python train.py --model="waveform VAE" --dataset="single notes of 20 synthesised instruments" --train_examples=78125 --input="waveform_16khz" --bottleneck="kl" --encoder_arch="crnn" --encoder_norm="batchnorm" --encoder_activation="relu" --encoder_depths=[1, 1, 1, 1] --encoder_kernel_size=5 --encoder_wave_channels=64 --encoder_wave_strides=[5, 4, 4, 2] --encoder_widths=[96, 96, 96, 96] --encoder_rnn_width=96 --encoder_rnn="gru" --encoder_bidirectional=false --encoder_rnn_residual=false --encoder_rnn_layers=4 --loss="l1" --latent_channels=64 --decoder_norm="batchnorm" --decoder_activation="gelu" --decoder_widths=[16, 32, 64, 128, 128, 128] --decoder_blocks_per_level=2 --decoder_block="plain" --decoder_attention=false --decoder_upsampling="nearest_conv" --kl_weight=0.1 --optimizer="adamw" --lr=0.0035 --beta1=0.9 --beta2=0.999 --eps=1e-10 --grad_clip=1.0 --steps=4500 --batch_size=128 --epochs=7.4 --lr_schedule="cosine_restarts" --final_lr_fraction=0 --warmup_steps=450 --weight_decay=0.3
Rows from block 3 of the decoder of a small waveform VAE, named by matrix and row number. Each number is 500 + 25 x the weight over its row's rms, rounded and kept within 0 to 999. All counts start at 0. Numbers have three digits each.
Before each channel's rows are labels from the 100 clips, of 14976, where the channel reaches its highest value: "responds to" is what is common among them; "loudest" is the band of the loudest frequency at the time of the peak. Only what is clearly more common there than usual is listed. The data: single notes of 20 synthesised instruments. In brackets: how many of the 100.
# conv: width-7 conv (decoder.decb.0.1.conv.weight, 128x128x7, each kernel summed), inputs 0-127

responds to: decaying tone (95); harpsichord-like (40)
loudest: 1000 to 2000 Hz (31); 2000 to 4000 Hz (25)
conv.5:523517507497487492507532522456485513496492483503500505457478506440503479517499515501506466519483504545524480525478491548483459522512524480493476510476463495516509505506475549507512513512548506505519470500497499424487537450506473484455487503524508502494517449460509475512500530511444522506508555503506520488489511504478504527495534452518497515509503509474431507565490536507475507491522

responds to: clipping (53); text has "clipped" (53); white noise (31); pink noise (26)
loudest: 4000 to 8000 Hz (25)
conv.71:505475475470468509474514515443480473506482479492477503487493490446474492476482506505474500517490479511506518512482488519496459494496503477515495480442411490487489457514494494505496483471514497466509400513499492485486523493501496490478480474517473509506499459476475416468461502520442521471495519488480518478471509487478496497504499470491512497467481499514496476508522509483512472452503

responds to: clipping (49); text has "clipped" (49); white noise (35); pink noise (34)
loudest: 4000 to 8000 Hz (31)
conv.98:498471468460478522480522488407489476500495483495477504487507493437477496467468491504463510527479484530513509517483456524475457511500500481515494481446449496491486461504449494493494490471531497460518504495500501473505531506488516490480497472510468500525494449452470498464464499520414499477509532487481499477467505492485496500501500469508524500464476495511511469518486515475475479509490

responds to: decaying tone (70); quiet level (62); bell-like (48)
loudest: 250 to 500 Hz (46); 500 to 1000 Hz (46)
conv.14:485508503499481477507491506469504510495510499495503511564476502504498487505498459489507495464495488486492511496507473493599509479490473469504480486453457487477500511512482488516506489509492504505471471578495496495513495505551521492521601496504510510462518486474495495507502457493486451508486488486497466516498532488508549560491467521481461488507479512491516493459467488498449501490477

responds to: white noise (53); clipping (47); text has "clipped" (47)
loudest: 4000 to 8000 Hz (48)
conv.126:498476480472467509487514507414479482506492483490482505491511494420475501484478496500489512528482478516508508509478478514486450499497495469514492481431396501490487467502472502496505482488516499479518446498497497472494522503495514496484492471506481502517511442453481455476465498512411502477509521486481502475472503496477495501506504462499517493473484493508509477510505510488495476486508

responds to: clipping (53); text has "clipped" (53); white noise (45); pink noise (36)
loudest: 4000 to 8000 Hz (38)
conv.19:504481478458494548480528459456499476512486491496474487458477482463472492464464465499467480537482481539522510518491479530432462515510510495494504484475470497502479464505472479490481489475536486456513484467487506478492537484469460495466459460516468507514465472472479481466453518524457518476520541488491513491465526497490511499511513463509518498479486485514475466542506522470496474501506

responds to: decaying tone (99); marimba-like (62); thin (high-pass) (41)
loudest: 4000 to 8000 Hz (40)
conv.55:528500503510529484499458538480501513487520492473498477499517486489490482505499501505516491510492487470469448458484486477540476475474521478453474488481477513474482511504477545532514476504464493514518488499503542493536439495528544483523563505483502493549544479463503494488505526444492486509508453479480502508501484484497508530502518501539418516500481513436496490477495470501453489506484

responds to: clipping (50); text has "clipped" (50); pink noise (42); white noise (35)
loudest: 4000 to 8000 Hz (25)
conv.127:476480477467505530476524469453487471498506487487475489491495487450470496477463512490473491530483487525517519521481475525484456502504493471506472495488488495499488457519447502504484479478526494462505503497486531427496531488506501488472520457520482490520483444437481498477458491523456481469527527487483476484470531481485536509494505453492505488481485489514485477506458516478430478534489

responds to: white noise (78); clipping (46); text has "clipped" (46)
loudest: 4000 to 8000 Hz (68)
conv.68:503504507494515511511523505534511513492498513525489546555530485549497533482492481475491542500504492544517491516532535537511555488515500532519533485515511503489540504555537470497497483502556533489565489538491466555512524542492507516544513487498493525493529548548501499497498510503542507505499537523503507495500536509491518510509528544506508543510494492492540491492530489486557491490519